config.yaml
arch: "transformer"
model: "sound classifier"
dataset: "drum patterns on synthesised drum kits"
train_examples: 26041
n_mels: 40
hop_length: 160
input: "mfcc"
spec_augment: true
win_length: 512
targets: ["tempo"]
num_classes: 10
norm: "layernorm_no_bias"
norm_position: "pre"
activation: "squared_relu"
mlp_ratio: 4
head_dim: 64
fused_qkv: false
bias: "all"
qk_norm: false
layer_scale_init: 0.1
parallel_block: false
inner_norm: false
subsampling: 4
layers: 12
width: 192
positions: "learned"
pooling: "attention"
label_smoothing: 0.2
loss: "cross_entropy"
init: "trunc_normal_002"
residual_init: "none"
optimizer: "normuon"
muon_scale: "original"
lr: 0.02
momentum: 0.95
nesterov: true
orthogonalizer: "newton_schulz_5"
adamw_lr_other_params: 0.0022
grad_clip: 3.0
l1_shrink: 0.03
steps: 22800
batch_size: 128
epochs: 112.1
lr_schedule: "step"
warmup_steps: 4560
weight_decay: 0.01
adamw_weight_decay_other_params: 0.01
Rows from block 3, named by matrix and row number. Rows with one number belong to one attention dimension. Each number is 500 + 40 x the weight over its row's rms, rounded and kept within 0 to 999. All counts start at 0. Numbers have three digits each. After the name is the row's rms in percent of the matrix's.
# q: attention query (model.blocks.3.attn.q.weight, 192x192), inputs 0-191
# k: attention key (model.blocks.3.attn.k.weight, 192x192), inputs 0-191
q.4 107:500500500500500500500500500500500500500500500500500500500500500500500500500500500500500500500500500000500500500500500500500500500500500500500501500500500501500500500500500500500500500500500500500500500500500500500500500500500500500500500500500500500500500500500500500500500500500500500500500500500500500500500500500500500500500500500500500500500500500560500500500500500500500500500500500478500500500500500500500500500500500500500500500500500500500500500500500500500500500500500500500500500500500500500500500500500500500500500500500500500500500500500500500500500500500500500500
k.4 180:500500500500500500500500500500500500500500500500500500500500500500500500500500501500500500500500500000500500500500500500500500500500500500500500500500500500500500500500500500500500500500500500501500500500500500500500500500500500500500500500500500500500500500500500500500500500500500500500500500500500500500500500500500500500500500500500500500500500500501500500500500500500500500500500500499500500500500500500501500500500500500500500500500500500500500500500500500500500500500500500500500500500500500500500500500500500500500500500500500500500500500500500500500500500500500500500
q.7 085:500500500500500500500500500500500500500500500500500500500500500500500500500500500500500500500500500999500500500500500500500500500500500500500499500500500499500500500500500500500500500500500500500500500500500500500500500500500500500500500500500500500500500500500500500500500500500500500500500500500500500500500500500500500500500500500500500500500500500499500500500500500500500500500500500529500500500500500500500500500500500500500500500500500500500500500500500500500500500500500500500500500500500500500500500500500500500500500500500500500500500500500500500500500500500500500500
k.7 124:500500500500500500500500500500500500500500500500500500500500500500500500500500498500500500500500500999500500500500500500500500500500500500500500500500500500500500500500500500500500500500500500499500500500500500500500500500500500500500500500500500500500500500500500500500500500500500500500500500500500500500500500500500500500500500500500500500500500500499500500500500500500500500500500500501500500500500500500499500500500500500500500500500500500500500500500500500500500500500500500500500500500500500500500500500500500500500500500500500500500500500500500500500500500500500500500
q.8 053:500500500500500500500500500500500500500500500500500500500500500500500500500500500500500500500500500000500500500500500500500500500500500500500502500500500502500500500500500500499500500500500500500500500500500500500500500500500500500500500500500500500500500500500500500500500500500500500500500500500500500500500500500500500500500500500500500500500500500501500500500500500500500500501500500466500500500500500500500500500500500500500500500500500500500500500500500500500500500500500500500500500500500500500500500500500500500500500500500500500500500500500500500500500500500500500500
k.8 090:500500500500500500500500500500500500500500500500500500500500500500500500500500503500500500500500500000500500500500500500500500500500500500500500500500500500500500500500500500500500500500500500502500500500500500500500500500500500500500500500500500500500500500500500500500500500500500500500500500500500500500500500500500500500500500500500500500500500500501500500500500500500500500500500500499500500500500500500501500500500500500500500500500500500500500500500500500500500500500500500500500500500500500500500500500500500500500500500500500500500500500500500500500500500500500500500
q.12 136:500500500500500500500500500500500500500500500500500500500500500500500500500500500500500500500500500999500500500500500500500500500500500500500499500500500499500500500500500500500500500500500500500500500500500500500500500500500500500500500500500500500500500500500500500500500500500500500500500500500500500500500500500500500500500500500500500500500500500363500500500500500500500500500500500518500500500500500500500500500500500500500500500500500500500500500500500500500500500500500500500500500500500500500500500500500500500500500500500500500500500500500500500500500500500500500500
k.12 233:500500500500500500500500500500500500500500500500500500500500500500500500500500499500500500500500500999500500500500500500500500500500500500500500500500500500500500500500500500500500500500500500499500500500500500500500500500500500500500500500500500500500500500500500500500500500500500500500500500500500500500500500500500500500500500500500500500500500500499500500500500500500500500500500500500500500500500500500499500500500500500500500500500500500500500500500500500500500500500500500500500500500500500500500500500500500500500500500500500500500500500500500500500500500500500500500
q.14 053:500500500500500500500500500500500500500500500500500500500500500500500500500500500500500500500500500000500500500500500500500500500500500500500502500500500502500500500500500500499500500500500500500500500500500500500500500500500500500500500500500500500500500500500500500500500500500500500500500500500500500500500500500500500500500500500500500500500500500501500500500500500500500500501500500455500500500500500500500500500500500500500500500500500500500500500500500500500500500500500500500500500500500500500500500500500500500500500500500500500500500500500500500500500500500500500500
k.14 072:500500500500500500500500500500500500500500500500500500500500500500500500500500502500500500500500500000500500500500500500500500500500500500500500500500500500500500500500500500500500500500500500501500500500500500500500500500500500500500500500500500500500500500500500500500500500500500500500500500500500500500500500500500500500500500500500500500500500500504500500500500500500500500500500500499500500500500500500501500500500500500500500500500500500500500500500500500500500500500500500500500500500500500500500500500500500500500500500500500500500500500500500500500500500500500500500
q.15 118:500500500500500500500500500500500500500500500500500500500500500500500500500500500500500500500500500000500500500500500500500500500500500500500501500500500501500500500500500500500500500500500500500500500500500500500500500500500500500500500500500500500500500500500500500500500500500500500500500500500500500500500500500500500500500500500500500500500500500501500500500500500500500500500500500481500500500500500500500500500500500500500500500500500500500500500500500500500500500500500500500500500500500500500500500500500500500500500500500500500500500500500500500500500500500500500500
k.15 211:500500500500500500500500500500500500500500500500500500500500500500500500500500501500500500500500500000500500500500500500500500500500500500500500500500500500500500500500500500500500500500500500501500500500500500500500500500500500500500500500500500500500500500500500500500500500500500500500500500500500500500500500500500500500500500500500500500500500500501500500500500500500500500500500500500500500500500500500501500500500500500500500500500500500500500500500500500500500500500500500500500500500500500500500500500500500500500500500500500500500500500500500500500500500500500500500
q.24 086:500500500500500500500500500500500500500500500500500500500500500500500500500500500500500500500500500999500500500500500500500500500500500500500499500500500499500500500500500500500500500500500500500500500500500500500500500500500500500500500500500500500500500500500500500500500500500500500500500500500500500500500500500500500500500500500500500500500500500499500500500500500500500500500500500528500500500500500500500500500500500500500500500500500500500500500500500500500500500500500500500500500500500500500500500500500500500500500500500500500500500500500500500500500500500500500500
k.24 136:500500500500500500500500500500500500500500500500500500500500500500500500500500498500500500500500500999500500500500500500500500500500500500500500500500500500500500500500500500500500500500500500499500500500500500500500500500500500500500500500500500500500500500500500500500500500500500500500500500500500500500500500500500500500500500500500500500500500500499500500500500500500500500500500500501500500500500500500499500500500500500500500500500500500500500500500500500500500500500500500500500500500500500500500500500500500500500500500500500500500500500500500500500500500500500500500
q.30 140:500500500500500500500500500500500500500500500500500500500500500500500500500500500500500500500500500000500500500500500500500500500500500500500501500500500501500500500500500500500500500500500500500500500500500500500500500500500500500500500500500500500500500500500500500500500500500500500500500500500500500500500500500500500500500500500500500500500500500501500500500500500500500500500500500484500500500500500500500500500500500500500500500500500500500500500500500500500500500500500500500500500500500500500500500500500500500500500500500500500500500500500500500500500500500500500500
k.30 253:500500500500500500500500500500500500500500500500500500500500500500500500500500501500500500500500500000500500500500500500500500500500500500500500500500500500500500500500500500500500500500500500501500500500500500500500500500500500500500500500500500500500500500500500500500500500500500500500500500500500500500500500500500500500500500500500500500500500500500500500500500500500500500500500500500500500500500500500501500500500500500500500500500500500500500500500500500500500500500500500500500500500500500500500500500500500500500500500500500500500500500500500500500500500500500500500
q.33 987:500500500500500500500500500500500500500500500500500500500500500500500500500500500500500500500500500500500500500500500500500500500500500500500500500500500500500500500500500500500500500500500500500500500500500500500500500500500500500500500500500500500500500500500500500500500500500500500500500500500500500500500500500500500500500500500500500500500500500999500500500500500500500500500500500500500500500500500500500500500500500500500500500500500500500500500500500500500500500500500500500500500500500500500500500500500500500500500500500500500500500500500500500500500500500500500500
k.33 672:500500500500500500500500500500500500500500500500500500500500500500500500500500500500500500500500500500500500500500500500500500500500500500500500500500500500500500500500500500500500500500500500500500500500500500500500500500500500500500500500500500500500500500500500500500500500500500500500500500500500500500500500500500500500500500500500500500500500500999500500500500500500500500500500500500500500500500500500500500500500500500500500500500500500500500500500500500500500500500500500500500500500500500500500500500500500500500500500500500500500500500500500500500500500500500500500
q.34 094:500500500500500500500500500500500500500500500500500500500500500500500500500500500500500500500500500999500500500500500500500500500500500500500499500500500499500500500500500500500500500500500500500500500500500500500500500500500500500500500500500500500500500500500500500500500500500500500500500500500500500500500500500500500500500500500500500500500500500499500500500500500500500500500500500526500500500500500500500500500500500500500500500500500500500500500500500500500500500500500500500500500500500500500500500500500500500500500500500500500500500500500500500500500500500500500500
k.34 146:500500500500500500500500500500500500500500500500500500500500500500500500500500498500500500500500500999500500500500500500500500500500500500500500500500500500500500500500500500500500500500500500499500500500500500500500500500500500500500500500500500500500500500500500500500500500500500500500500500500500500500500500500500500500500500500500500500500500500499500500500500500500500500500500500501500500500500500500499500500500500500500500500500500500500500500500500500500500500500500500500500500500500500500500500500500500500500500500500500500500500500500500500500500500500500500500
q.40 106:500500500500500500500500500500500500500500500500500500500500500500500500500500500500500500500500500999500500500500500500500500500500500500500499500500500499500500500500500500500500500500500500500500500500500500500500500500500500500500500500500500500500500500500500500500500500500500500500500500500500500500500500500500500500500500500500500500500500500499500500500500500500500500500500500523500500500500500500500500500500500500500500500500500500500500500500500500500500500500500500500500500500500500500500500500500500500500500500500500500500500500500500500500500500500500500500
k.40 183:500500500500500500500500500500500500500500500500500500500500500500500500500500499500500500500500500999500500500500500500500500500500500500500500500500500500500500500500500500500500500500500500499500500500500500500500500500500500500500500500500500500500500500500500500500500500500500500500500500500500500500500500500500500500500500500500500500500500500499500500500500500500500500500500500501500500500500500500499500500500500500500500500500500500500500500500500500500500500500500500500500500500500500500500500500500500500500500500500500500500500500500500500500500500500500500500
q.47 099:500500500500500500500500500500500500500500500500500500500500500500500500500500500500500500500500500999500500500500500500500500500500500500500499500500500499500500500500500500500500500500500500500500500500500500500500500500500500500500500500500500500500500500500500500500500500500500500500500500500500500500500500500500500500500500500500500500500500500499500500500500500500500500500500500524500500500500500500500500500500500500500500500500500500500500500500500500500500500500500500500500500500500500500500500500500500500500500500500500500500500500500500500500500500500500500500
k.47 169:500500500500500500500500500500500500500500500500500500500500500500500500500500499500500500500500500999500500500500500500500500500500500500500500500500500500500500500500500500500500500500500500499500500500500500500500500500500500500500500500500500500500500500500500500500500500500500500500500500500500500500500500500500500500500500500500500500500500500499500500500500500500500500500500500500500500500500500500499500500500500500500500500500500500500500500500500500500500500500500500500500500500500500500500500500500500500500500500500500500500500500500500500500500500500500500500
q.50 098:500500500500500500500500500500500500500500500500500500500500500500500500500500500500500500500500500000500500500500500500500500500500500500500501500500500501500500500500500500500500500500500500500500500500500500500500500500500500500500500500500500500500500500500500500500500500500500500500500500500500500500500500500500500500500500500500500500500500500501500500500500500500500500500500500478500500500500500500500500500500500500500500500500500500500500500500500500500500500500500500500500500500500500500500500500500500500500500500500500500500500500500500500500500500500500500500
k.50 162:500500500500500500500500500500500500500500500500500500500500500500500500500500501500500500500500500000500500500500500500500500500500500500500500500500500500500500500500500500500500500500500500501500500500500500500500500500500500500500500500500500500500500500500500500500500500500500500500500500500500500500500500500500500500500500500500500500500500500501500500500500500500500500500500500499500500500500500500501500500500500500500500500500500500500500500500500500500500500500500500500500500500500500500500500500500500500500500500500500500500500500500500500500500500500500500500
q.51 068:500500500500500500500500500500500500500500500500500500500500500500500500500500500500500500500500500999500500500500500500500500500500500500500498500500500499500500500500500500500500500500500500500500500500500500500500500500500500500500500500500500500500500500500500500500500500500500500500500500500500500500500500500500500500500500500500500500500500500499500500500500500500500500499500500532500500500500500500500500500500500500500500500500500500500500500500500500500500500500500500500500500500500500500500500500500500500500500500500500500500500500500500500500500500500500500500
k.51 114:500500500500500500500500500500500500500500500500500500500500500500500500500500498500500500500500500999500500500500500500500500500500500500500500500500500500500500500500500500500500500500500500499500500500500500500500500500500500500500500500500500500500500500500500500500500500500500500500500500500500500500500500500500500500500500500500500500500500500499500500500500500500500500500500500501500500500500500500499500500500500500500500500500500500500500500500500500500500500500500500500500500500500500500500500500500500500500500500500500500500500500500500500500500500500500500500
q.53 107:500500500500500500500500500500500500500500500500500500500500500500500500500500500500500500500500500000500500500500500500500500500500500500500501500500500501500500500500500500500500500500500500500500500500500500500500500500500500500500500500500500500500500500500500500500500500500500500500500500500500500500500500500500500500500500500500500500500500500538500500500500500500500500500500500478500500500500500500500500500500500500500500500500500500500500500500500500500500500500500500500500500500500500500500500500500500500500500500500500500500500500500500500500500500500500500500
k.53 187:500500500500500500500500500500500500500500500500500500500500500500500500500500501500500500500500500000500500500500500500500500500500500500500500500500500500500500500500500500500500500500500500501500500500500500500500500500500500500500500500500500500500500500500500500500500500500500500500500500500500500500500500500500500500500500500500500500500500500501500500500500500500500500500500500499500500500500500500501500500500500500500500500500500500500500500500500500500500500500500500500500500500500500500500500500500500500500500500500500500500500500500500500500500500500500500500
q.55 127:500500500500500500500500500500500500500500500500500500500500500500500500500500500500500500500500500999500500500500500500500500500500500500500499500500500499500500500500500500500500500500500500500500500500500500500500500500500500500500500500500500500500500500500500500500500500500500500500500500500500500500500500500500500500500500500500500500500500500467500500500500500500500500500500500520500500500500500500500500500500500500500500500500500500500500500500500500500500500500500500500500500500500500500500500500500500500500500500500500500500500500500500500500500500500500500500
k.55 235:500500500500500500500500500500500500500500500500500500500500500500500500500500499500500500500500500999500500500500500500500500500500500500500500500500500500500500500500500500500500500500500500499500500500500500500500500500500500500500500500500500500500500500500500500500500500500500500500500500500500500500500500500500500500500500500500500500500500500499500500500500500500500500500500500500500500500500500500499500500500500500500500500500500500500500500500500500500500500500500500500500500500500500500500500500500500500500500500500500500500500500500500500500500500500500500500
q.84 021:500500500500500500500500500500500500500500500500500500500500500500500496500500504500500500500500500755500500500500500500500500500500500500500500500500500499500500500500500500501500500500500500500500500500500500500500500500500500500500500500500500500500500500500500500500500500500500500500500500500500500500500500500500500500500500500500500500500500500008500500500500500500500500501500500498500500500500500500500500500500500500500500500500500500500500500500500500500500500500500500500500500500500500500500500500500500500500500500500500500500500500499500500500500500500500500500
k.84 063:500500500500500500500500500500500500500500500500500500500500500500500499500500502500500500500500500999500500500500500500500500500500500500500500500500500500500500500500500500500500500500500500500500500500500500500500500500500500500500500500500500500500500500500500500500500500500500500500500500500500500500500500500500500500500500500500500500500500500500500500500500500500500500500500500500500500500500500500500500500500500500500500500500500500500500500500500500500500500500500500500500500500500500500500500500500500500500500500500500500500500500500500500500500500500500500500
q.89 318:500500500500500500500500500500500500500500500500500500500500500500500500500500500500500500500500500500500500500500500500500500500500500500500500500500500000500500500500500500500500500500500500500500500500500500500500500500500500500500500500500500500500500500500500500500500500500500500500500500500500500500500500500500500500500500500500500500500500500500500500500500500500500500500500500500500500500500500500511500500500500500500500500500500500500500500500500500500500500500500500500500500500500500500500500500500500500500500500500500500500500500500500500500500500500500500500
k.89 318:500500500500500500500500500500500500500500500500500500500500500500500500500500400500500500500500500500500500500500500500500500500500500500500500500500500000500500500500500500500500500500500500500500500500500500500500500500500500500500500500500500500500500500500500500500500500500500500500500500500500500500500500500500500500500500500500500500500500500500500500500500500500500500500500500486500500500500500500498500500500500500500500500500500500500500500500500500500500500500500500500500500500500500500500500500500500500500500500500500500500500500500500500500500500500500500500
q.96 299:500500500500500500500500500500500500500500500500500500500500500500500500500500234500500500500500500500500500500500500500500500500500500500500500500500500499500500500500500500500500500500500500516500500500500500500500500500500500500500500500500500500500500500500500500500500500500500500500500500500500500500500500500500500500500500500500500500500500500500500500500500500500500500500500500501500500500500500500014500500500500500500500500500500500500500500500500500500500500500500500500500500500500500500500500500500500500500500500500500500500500500500500500500500500500500500500
k.96 655:500500500500500500500500500500500500500500500500500500500500500500500500500500455500500500500500500500500500500500500500500500500500500500500500500500500509500500500500500500500500500500500500484500500500500500500500500500500500500500500500500500500500500500500500500500500500500500500500500500500500500500500500500500500500500500500500500500500500500500500500500500500500500500500500500500500500500500500500000500500500500500500500500500500500500500500500500500500500500500500500500500500500500500500500500500500500500500500500500500500500500500500500500500500500500500500500
q.99 528:500500500500500500500500500500500500500500500500500500500500500500500500500500500500500500500500500500500500500500500500500500500500500500500500500500500476500500500500500500500500500500500500518500500500500500500500500500500500500500500500500500500500500500500500500500500500500500500500500500500500500500500500500500500500500500500500500500500500500500500500500500500500500500500500500000500500500500500500500500500500500500500500500500500500500500500500500500500500500500500500500500500500500500500500500500500500500500500500500500500500500500500500500500500500500500500500
k.99 554:500500500500500500500500500500500500500500500500500500500500500500500500500500500500500500500500500500500500500500500500500500500500500500500500500500500471500500500500500500500500500500500500483500500500500500500500500500500500500500500500500500500500500500500500500500500500500500500500500500500500500500500500500500500500500500500500500500500500500500500500500500500500500500500500500000500500500500500500513500500500500500500500500500500500500500500500500500500500500500500500500500500500500500500500500500500500500500500500500500500500500500500500500500500500500500500500
q.104 293:500500500500500500500500500500500500500500500500500500500500500500500500500500695500500500500500500279500500500500500500500500500500500500500500500500500593500500500500500500500500500500500500932500500500500500500500500500500500500500500500500500500500500500500500500500500500500500500500500500500500500500500500500500500500500500500500500500500500500500500500500500500500500500500500500500500500500500500500657500500500500500500500500500500500500500500500500500500500500500500500500500500500500500500500500500500500500500500500500500500500500500500500500500500500500500500500
k.104 326:500500500500500500500500500500500500500500500500500500500500500500500500500500500500500500500500500087500500500500500500500500500500500500500500500500500500500500500500500500500500500500500500869500500500500500500500500500500500500500500500500500500500500500500500500500500500500500500500500500500500500500500500500500500500500500500500500500500500500500500500500500500500500500500500500493500500500500500500501500500500500500500500500500500500500500500500500500500500500500500500500500500500500500500500500500500500500500500500500500500500500500500500500500500500500500500500
q.188 485:500500500500500999500500500500500500500500500500500500500500500500500500500500500500500500500500500500500500500500413500500500500500500500500500500500500500500500500500500500500500500500500500500500500500500500500500500500500500500500500500500500500500500500500500500500500500500500500500500500500500500500500500500500500500500500500500500500500500500500500500500500500500500500500500500500500500500500500500500500500500500500500500500500500500500500500500500500500500500500500500500500500500500500500500500500500500500500500500500500500500500500500500500500500500500500500500
k.188 256:500500500500500999500500500500500500500500500500500500500500500500500500500500584500500500500500500500500500500500353500500500500500500500500500500500500500500500500500500500500500500500500500500500500500500500500500500500500500500500500500500500500500500500500500500500500500500500500500500500500500500500500500500500500500500500500500500500500500500500500500500500500500500500500500500500500500500500500500500500500500500500500500500500500500500500500500500500500500500500500500500500500500500500500500500500500500500500500500500500500500500500500500500500500500500500500500